Rows from block 7 of a small image deblurring model, named by matrix and row number. Each number is 128 + 24 x the weight over its row's rms, rounded and kept within 0 to 255. All counts start at 0. Numbers have three digits each. After the name is the row's rms in percent of the matrix's.
After each channel's rows are labels from the 100 images, of 14848, where the channel reaches its highest value: "colour at peak" is the nearest of a few named colours to the mean colour under the peak. Only what is clearly more common there than usual is listed. The data: coloured fractals of 300 iterated function systems on busy backdrops.
# conv: 3x3 conv (model.mid.1.conv.weight, 256x256x3x3, each kernel summed), inputs 0-127

conv.14 085:144100109128146102140136109152135106101105116147105153139094140103105167099147132147147156121085104103158135106143145105134106090104103122093098104096088075154157118138095153114098104107153106139146102146154105104102060105095138124100134076149108150130102103146102142126098138103103098147148155097140105147102100101102142096100103153139112101107100102099103095153139134128137107142102
colour at peak: pink

conv.104 098:122101110128144125140158131126145107116115103132110134171097158117116105085131117128159153098088112112129132107140145116141112088097123152123115114104076083151134108170110144111120072121159113165126104120127103109090081108103165140107105118134110138106103106132085131127112166109109107120130155089138107133111100106085165103082105153168087109095107108114112113131166161165160108135107
colour at peak: brown; black

conv.73 097:123118121129134131156134130122150113120124109128119124183098132124127134064124124123155144112088125119123131115128127116150119068091126148132120120118065058149122129135114139123130065120154130149122107098118111112064097116114156145108116115126104124115106127112075127091110157119115109135116132060135114113118106109077162110064098156137141116091108116115121127119148158153154111124112
colour at peak: brown

conv.141 083:135107104138144099130111099141134093103104099134107145171099146105105126108142129135163156108081104102136132105143135108133090096091100132097108108097095094150145115136107155107096082100159107150147099140150102102099082098104147139099127109147104151120096100141107138145098147106104099136140157101140099143097102100103145092109104165145097101093098101092095092147149148152145099142098
colour at peak: pink

conv.139 087:132113115137139123146147115131143101120116109133111134171094111122112134075133134131155151098096120106131143109113127110150118071115118142125119116115059050151135125114104143114118064116161124154143099125129101109082101108112159148103114106132095133112100115127072132096106161112109105134129131068141104130107099106083162107065097151123129110091106113109117117134157159153157108135108
colour at peak: black

conv.226 114:147097104141132098131127103143139111099102110145098146156100119099094084106144138146143141115100101100147136094132130106136105095087099130093098097093095094141150099124101141093097111100141097142143101144150100099108090099096146126098117110150108147111101102146113149132096143100104095159140131097146109149096097097098151096109098153136081097109098099095094091130140144143146102146100
colour at peak: pink

conv.57 086:102155152100121145103107139100101154154151149104147102094146130151152135163101106099105104154152150153101102148103118153100147171164150109141151149146172173100100148121156104157145146147104148111096148101104147153152155154154106107150123162097156102125151151101149101124154108155152154094101124166101151102150148152164105145167156093119133151147152154152147149107113106117106154099151
colour at peak: brown

conv.16 124:097145155100100165116104160097112155158157150097141100122136105161155127120095098099115117147135156158104100149097095156113160129133160116152154154153132121115103133103143114158162140159120155109104139103093139152129141153152118110146125155093151093123147159105123097087153118155158148100101103128099158104157142148128122152128143115114128153136148154156161161112106121114119155096152
colour at peak: brown

conv.118 100:130115111150142117152159120130152101117114099133113135180105133115118047090137138134158152092101115113134143110127124109154106090122115147125117114109077071152136103145116146106117068111163116168138108130132105107092113111109170158111109098136100139107103112134086139111107168107109110125131137082147096137109105110102171106083103160145084110094110108110112115128169173166168102140108
colour at peak: black

conv.248 082:134108116129141122144157121129148111118115105130112132166100127116117139073131132134145149098089116108131139108132135110151118075092119150116114114105071062152130128142107139118122073117158123161130103118127104110071080110106159142104116098131106134116101114124077133104109164112112105141123127075139110129109104105087164106065096145143114110091106110112114123127169165163160112132108
colour at peak: brown

conv.225 094:093158155092115154109103150093104154153154148095151092105144139154159142156091093089112110158142153157089097156114118151101142165157152108159157158150161166107091148128155100163153134150107157114098147097094147151141143153153115099151126166093152094125148153095146089116147115155153149090092127158095150091147152150159111149166156103132145154138148152146163149106110116115112153090152
colour at peak: brown

conv.222 096:109154147114113145103117148109101141146147144107149106095152114146142155166108111105115100160149148143101103154109109147098139156161145105167157148154158167100108145109154106140146163145100152101122153111115158150163168148153102112152136161110150110143153146112172111127150096152148153108114111153104149108148159151151099143158155107105197154158153150150161148113102099104099153113152
colour at peak: brown

conv.203 075:118162145114128150119134156120114154136128161111128117111140114132114126171108124122120125159183144125124104138115110146106148156177140124165149130153159158114122124107152113125148171145123150123128137148126133138155181140161113121133129153125154119131149165130145129108148117136144140143137098148113155134159141137165116149156159115099162131181137135156166154131122115124112155125136
colour at peak: brown

conv.77 098:126112110138140117161148114126150103116114105128118134180105131116121062080134135130153152088097112114134139111122124111150108084103114151113117113104075067152138117131107143103116062112159113163139113127127110107082096110108168142108118107135096133121106113127081138103109167108110110132124138077144100133108105112097175102072099161148075110099110107111106114122161173165163102136110
colour at peak: black

conv.209 071:128161135114125116111103167122114158130129158134136128093126130130139166174122115118125111201121134138125104134121113142094136165139124120139135137167165144110120137117158128142118172131107132115134137135136147138148131136154109118159144166124173122143147152130156129149133112136139132145138113189122167130153148141173106163191162100135137140151139143129140126139114114115112165128137
colour at peak: brown

conv.146 091:110169141106119145102094137114098146144143143119152105077156129152143167170110121104097103121154151149088104153104125140099143160135147115142155156153146171100104160138163104135149138144101148110115154114119159152164172154161107115156142119113150120146155158105185110115150111152148150120112122163108156106155164153170106151168169091114155151161153147151160145104111115122107153110148
colour at peak: brown

conv.83 104:138095108146146109150161116135158114108110107147109138161109140110112074095139135144144148108113108113146148107151144109153109096093110154102100109100102086148134115136102143110108095109151110169140106137137105104101106108095169152107113088146105144109105106141090147133104174104104104130133130098154109141104103105102164110096096163156047103104105104105111105129156175166168109146104
colour at peak: black

conv.101 096:132118111142151122157165103134158108113112109144113130160104157115115110085131146135140149092101113113132149110148153106158114096109113162124118113113091086152134116163107135109121083113154114168136104122130104107090115109109169159105111099134101139114104118125089138128107168111108106130121148089145109124108105107105165112090102147162107111095107108109122120117162176173166111135107
colour at peak: brown

conv.108 089:156107109137140106142146119151136104105106106140107147167094160107108103111150130146138156104099103097149142106160164104143107125078108140099102106096096107152147112142115153111108089107153102147150101130144102101095091105107147146098123109148111147115101102145107144153103155104104101157147143104144102146103101100088142111111107156147085102094103100102103100143145143146140094139102
colour at peak: pink

conv.1 120:136090098147117099115116103135127093103106101135107137157106094099095099109140135137135129105103098101134133099127111103133093094119101118114105095095092096133137104106105129077099111103133101113148108122140106101113111097101120135099118104143099142116102100133118143131102110104102104131131108090141100137097104099098125087100098142110093102103101102099097097120114120113125101144105
colour at peak: brown